From a checkpoint of a small sound classifier: arch ecapa_tdnn, trained on drum patterns on synthesised drum kits.
Rows from block 8 of a small sound classifier, named by matrix and row number. Each number is 50 + 12 x the weight over its row's rms, rounded and kept within 0 to 99. All counts start at 0. After the name is the row's rms in percent of the matrix's.
After each channel's rows are labels from the 100 clips, of 14848, where the channel reaches its highest value: "strongest on" is what is common among them; "loudest" is the band of the loudest frequency at the time of the peak. Only what is clearly more common there than usual is listed. The data: drum patterns on synthesised drum kits. In brackets: how many of the 100.
# c30: last pointwise conv (model.blocks.8.c3.0.weight, 320x320x1), inputs 160-239

c30.55 103:34 63 55 49 67 33 41 60 46 63 67 56 47 49 36 63 45 49 49 51 48 32 55 55 55 54 55 46 47 42 57 46 44 36 59 60 75 38 63 60 43 68 52 38 34 60 51 34 39 44 54 46 42 57 37 67 43 70 47 53 42 55 57 44 61 61 74 65 35 58 40 51 67 31 51 63 51 55 53 61
strongest on: random hits (83)
loudest: 4000 to 8000 Hz (59)

c30.196 094:58 54 73 39 58 35 25 62 59 31 62 53 65 68 36 62 57 55 46 57 51 59 55 54 62 58 62 51 67 34 35 54 66 56 54 34 37 41 68 67 44 42 45 46 67 42 46 49 40 33 49 44 43 67 41 51 28 69 47 32 46 54 46 47 40 65 35 68 34 49 67 42 54 50 46 36 45 55 77 43
strongest on: tempo: 70 to 80 bpm (75); waltz (50)
loudest: 4000 to 8000 Hz (65)

c30.195 104:25 51 48 39 49 61 60 19 51 61 57 25 60 42 41 30 50 71 47 53 61 42 42 39 40 33 51 49 62 55 40 66 48 29 41 32 57 50 54 44 53 46 64 54 59 32 46 53 48 32 59 51 63 50 60 54 50 29 54 48 52 26 50 78 58 37 58 42 54 61 48 51 44 58 49 50 64 53 49 52
strongest on: breakbeat (76); reverberation (62); text has "room" (62); text has "reverberant" (62)
loudest: 1000 to 2000 Hz (30)

c30.194 085:69 56 56 49 54 61 64 64 41 43 51 52 49 32 30 74 70 32 52 56 10 70 41 62 79 64 50 49 48 39 59 37 46 38 30 51 48 44 39 57 59 59 29 80 47 75 53 44 39 48 59 62 38 49 63 46 68 52 39 67 41 44 45 46 62 52 56 54 41 45 59 62 61 35 70 58 40 65 57 53
strongest on: tempo: 70 to 80 bpm (79); waltz (67)
loudest: 4000 to 8000 Hz (51)

c30.8 096:46 59 43 48 48 35 62 39 30 60 56 56 36 68 47 45 49 75 64 57 28 63 48 56 40 51 67 61 48 40 57 42 55 52 43 80 50 57 54 33 51 61 58 53 61 66 52 46 60 53 69 52 54 36 34 49 55 32 57 55 58 23 61 73 43 37 53 36 40 55 58 45 57 50 50 55 49 54 55 68
strongest on: waltz (75); tempo: 70 to 80 bpm (65); tempo: 80 to 90 bpm (33)
loudest: 4000 to 8000 Hz (64)

c30.17 096:32 55 41 60 51 49 64 54 46 42 25 54 56 67 37 59 51 48 44 47 74 40 46 51 54 51 61 58 34 60 56 66 60 62 47 44 69 38 48 57 33 25 60 50 55 38 32 55 63 46 55 56 53 63 64 75 48 32 36 49 52 41 47 62 29 63 33 55 29 54 58 36 64 52 43 36 44 63 29 54
strongest on: tempo: 70 to 80 bpm (70); waltz (69); five-four (27)
loudest: 4000 to 8000 Hz (52)

c30.161 104:27 72 41 53 43 40 50 59 52 30 40 45 64 53 39 24 43 43 45 52 56 66 54 38 58 56 63 53 63 49 34 55 38 54 62 58 38 50 44 38 52 55 48 49 40 57 50 56 52 58 44 57 65 39 57 38 58 41 35 47 64 30 69 56 55 62 47 61 52 59 46 52 51 62 58 55 30 48 48 46
strongest on: one drop (86); tempo: 70 to 80 bpm (48); tempo: 80 to 90 bpm (39)
loudest: 4000 to 8000 Hz (54)

c30.144 099:23 68 30 53 57 37 60 50 59 44 46 37 59 59 39 39 59 78 50 45 46 59 68 54 29 60 51 48 34 57 46 57 37 56 53 45 52 36 46 26 55 57 41 48 54 43 47 58 76 37 58 59 33 75 50 42 49 05 47 59 59 37 47 68 66 56 50 63 51 47 54 52 44 68 42 41 33 56 66 35
strongest on: random hits (51); tempo: 70 to 80 bpm (36); pattern: waltz (32)
loudest: 4000 to 8000 Hz (56)

c30.313 096:61 38 45 36 58 51 49 59 48 29 63 69 77 52 61 38 36 15 58 46 43 47 62 62 53 46 39 38 33 35 53 60 57 46 82 57 60 41 40 63 32 62 38 71 38 61 49 51 47 50 53 48 41 63 46 41 29 43 50 54 34 58 44 55 46 62 51 53 56 43 60 41 58 29 39 25 63 52 46 54
strongest on: tempo: 70 to 80 bpm (72); five-four (50); pattern: waltz (28)
loudest: 4000 to 8000 Hz (48)

c30.38 096:59 53 39 56 61 47 23 27 65 55 66 41 45 65 42 68 40 51 57 38 60 60 65 69 36 61 55 55 46 55 36 41 68 35 59 39 57 49 57 41 57 36 48 68 43 44 51 62 59 62 56 51 35 44 54 73 46 59 60 55 50 46 64 42 43 39 53 65 58 37 43 52 39 35 40 49 25 70 46 41
strongest on: waltz (81); tempo: 70 to 80 bpm (59); tempo: 80 to 90 bpm (38)
loudest: 4000 to 8000 Hz (65)

c30.201 105:31 54 47 45 52 46 45 28 60 71 39 36 62 44 36 60 51 68 48 66 53 59 36 39 68 47 57 70 56 48 40 63 37 23 34 35 62 62 45 40 39 53 61 63 59 55 42 41 32 47 30 67 72 34 49 52 59 58 25 58 42 37 37 33 38 52 29 44 40 67 50 53 28 41 49 52 52 49 60 39
strongest on: tempo: 70 to 80 bpm (69); breakbeat (53)
loudest: 1000 to 2000 Hz (39)

c30.240 101:55 55 11 53 48 39 61 39 42 39 39 44 55 44 60 40 53 40 30 66 50 54 63 61 44 44 73 51 40 48 52 48 66 47 43 59 48 49 50 57 57 69 53 64 43 49 70 47 45 52 54 51 42 61 32 27 43 47 57 45 44 63 49 73 52 70 41 61 59 76 56 42 53 43 51 60 61 72 46 65
strongest on: waltz (85); tempo: 70 to 80 bpm (56); tempo: 80 to 90 bpm (37)
loudest: 4000 to 8000 Hz (79)

c30.214 095:46 35 49 66 59 46 41 51 67 41 44 51 54 36 44 24 60 44 56 40 19 53 20 52 64 39 27 39 54 51 32 50 66 54 44 63 19 38 52 42 57 68 49 46 53 38 50 65 46 70 46 23 47 57 56 59 61 50 50 29 64 58 65 48 54 75 49 40 50 46 51 46 55 53 44 55 20 68 49 54
strongest on: waltz (65); tempo: 70 to 80 bpm (47); tempo: 80 to 90 bpm (40)
loudest: 4000 to 8000 Hz (53)

c30.286 104:24 45 52 31 63 45 57 51 39 55 52 44 47 55 46 46 58 72 36 26 49 51 64 34 57 52 45 65 35 63 56 54 37 30 72 53 46 54 46 23 35 59 46 20 64 55 53 62 58 47 42 45 54 54 27 46 67 59 53 41 54 51 45 43 47 47 44 35 54 55 47 39 57 44 47 55 35 62 56 45
strongest on: five-four (52); bossa nova (43)
loudest: 1000 to 2000 Hz (26)

c30.20 091:65 54 58 49 52 27 38 57 31 53 61 68 58 50 47 68 54 35 65 53 47 39 62 67 60 38 24 56 44 48 46 27 55 58 69 50 50 54 45 64 50 64 55 50 48 64 60 53 49 67 40 42 56 66 34 69 58 32 32 61 36 64 43 38 60 75 50 54 61 61 36 64 61 35 30 55 58 58 42 51
strongest on: tempo: 70 to 80 bpm (63); waltz (46); one drop (32)
loudest: 4000 to 8000 Hz (55)

c30.115 097:38 62 33 69 47 34 45 29 55 58 28 59 52 54 57 52 53 73 70 40 55 60 30 46 62 47 41 40 48 54 45 46 53 56 56 59 35 36 20 40 52 56 37 44 40 53 51 28 48 27 52 57 58 52 44 30 56 25 46 60 64 44 44 43 79 34 49 37 29 48 40 18 48 60 65 54 36 60 57 40
strongest on: tempo: 70 to 80 bpm (55); breakbeat (47); random hits (32)
loudest: 4000 to 8000 Hz (51)

c30.266 106:24 43 22 66 66 44 48 62 66 54 29 59 41 52 44 54 45 70 46 50 41 74 52 44 57 51 66 63 54 58 45 46 38 67 46 43 23 49 55 39 44 45 72 65 45 46 32 43 67 46 41 33 61 62 39 51 43 43 45 42 57 38 66 58 35 57 55 46 41 37 56 41 40 55 54 54 52 44 30 52
strongest on: tempo: 70 to 80 bpm (65); waltz (44); five-four (26)
loudest: 4000 to 8000 Hz (48)

c30.250 103:37 58 44 66 54 34 69 44 40 64 24 53 36 45 62 41 42 58 55 67 50 42 58 47 82 39 57 45 47 44 52 54 69 72 55 67 38 29 47 45 55 67 60 49 64 40 53 54 60 73 35 43 62 34 55 40 60 66 65 59 52 31 57 51 35 68 71 33 47 62 49 73 42 68 45 46 44 55 51 68
strongest on: waltz (75); tempo: 70 to 80 bpm (72); tempo: 80 to 90 bpm (28)
loudest: 4000 to 8000 Hz (76)

c30.65 093:46 31 46 60 46 65 69 58 57 71 36 42 39 52 37 46 62 54 54 54 41 27 37 57 55 45 29 57 53 38 30 47 63 73 62 54 47 56 33 46 47 35 54 42 70 45 27 51 50 65 74 69 71 60 69 46 55 44 56 63 37 52 29 53 56 63 45 38 21 49 47 59 62 43 56 37 59 59 66 56
strongest on: waltz (77); tempo: 70 to 80 bpm (61); tempo: 80 to 90 bpm (37)
loudest: 4000 to 8000 Hz (84)

c30.13 097:47 51 53 52 42 57 21 55 76 51 44 24 31 75 50 47 28 69 52 53 25 52 37 60 32 58 46 65 36 45 52 42 30 52 47 37 52 65 65 52 32 49 41 56 61 68 38 58 50 58 53 60 48 69 33 22 46 40 36 47 53 65 48 48 27 68 45 72 48 23 58 77 50 41 55 39 49 58 39 61
strongest on: five-four (69); tempo: 80 to 90 bpm (28)
loudest: 1000 to 2000 Hz (25)

c30.308 109:53 50 43 63 50 46 42 50 56 68 46 80 44 63 39 43 59 73 70 42 49 67 64 54 63 33 53 50 60 65 51 58 53 58 44 61 29 30 47 36 45 58 45 61 45 63 53 55 55 50 43 30 56 55 51 46 38 68 50 61 57 46 34 59 41 46 27 65 51 49 81 87 57 35 43 48 64 47 68 53
strongest on: shuffle (96); tempo: 70 to 80 bpm (80)
loudest: 4000 to 8000 Hz (56)

c30.262 093:47 46 55 47 39 60 21 30 54 46 45 33 25 59 63 43 76 53 27 54 53 49 47 58 41 52 35 49 55 65 49 36 36 45 66 39 35 60 48 48 42 34 42 39 48 46 46 54 52 56 67 71 51 44 34 46 46 37 42 48 51 51 38 63 75 53 52 60 65 40 47 21 56 40 55 49 46 48 56 65
strongest on: waltz (81); tempo: 70 to 80 bpm (51); tempo: 80 to 90 bpm (38)
loudest: 4000 to 8000 Hz (75)

c30.251 105:56 59 57 65 47 51 42 28 68 26 31 34 60 61 55 56 52 43 54 44 25 62 50 35 67 53 69 47 58 44 30 60 66 54 54 42 57 43 47 34 35 46 26 56 54 54 73 46 69 53 48 53 42 36 65 33 32 76 46 28 56 56 38 61 49 47 36 43 69 60 78 61 53 50 59 45 32 41 56 51
strongest on: one drop (70); tempo: 70 to 80 bpm (64)
loudest: 4000 to 8000 Hz (51)

c30.131 099:65 61 28 51 37 47 64 69 36 21 40 55 31 42 47 44 62 63 71 47 53 47 36 60 47 35 42 49 47 39 44 46 53 56 78 66 65 50 52 35 57 64 51 58 77 68 66 67 54 51 68 55 30 35 40 49 55 37 52 54 46 45 48 63 48 46 26 38 21 58 75 49 57 39 45 70 36 69 48 52
strongest on: waltz (80); tempo: 70 to 80 bpm (49); tempo: 80 to 90 bpm (42)
loudest: 4000 to 8000 Hz (59)

c30.219 102:56 54 63 39 40 35 33 38 36 50 60 48 50 50 40 53 48 09 45 75 71 48 61 40 59 42 52 38 48 38 65 37 54 46 58 57 33 38 50 32 52 36 69 76 51 59 72 48 31 59 44 42 35 54 53 76 33 58 47 49 52 48 50 44 32 62 65 61 74 61 41 59 55 66 38 62 43 41 34 41
strongest on: tempo: 70 to 80 bpm (69); five-four (61)
loudest: 4000 to 8000 Hz (51)

c30.296 090:35 55 40 49 69 48 59 21 39 35 67 33 40 66 52 39 73 72 46 58 66 48 43 31 46 57 65 39 61 61 40 72 65 67 36 61 52 21 46 55 64 75 72 46 80 47 53 67 60 61 48 68 47 48 45 45 47 54 51 77 47 41 71 61 55 65 52 57 40 45 69 65 41 67 54 44 45 55 59 64
strongest on: waltz (80); tempo: 70 to 80 bpm (69); tempo: 80 to 90 bpm (30)
loudest: 4000 to 8000 Hz (53)

c30.91 088:32 38 61 47 62 44 47 45 39 58 57 57 36 61 43 62 56 42 46 44 54 44 58 60 56 73 40 58 58 58 44 47 63 35 52 56 68 43 72 54 35 53 64 37 43 43 46 58 45 56 68 53 39 36 53 61 72 47 50 42 46 29 48 42 36 37 48 47 38 47 55 39 41 86 43 67 49 32 43 69
strongest on: waltz (80); tempo: 70 to 80 bpm (59); tempo: 80 to 90 bpm (37)
loudest: 4000 to 8000 Hz (71)

c30.190 103:67 60 47 42 54 46 40 61 61 56 51 40 42 70 39 36 56 43 36 45 60 62 64 73 43 41 69 36 54 46 42 54 40 29 13 44 58 51 51 52 45 49 65 64 47 38 49 51 44 53 78 33 50 56 57 42 50 48 48 35 53 30 48 54 33 74 56 54 58 51 52 61 59 34 64 55 39 48 48 59
strongest on: waltz (66); tempo: 70 to 80 bpm (65); tempo: 80 to 90 bpm (34); five-four (28)
loudest: 4000 to 8000 Hz (62)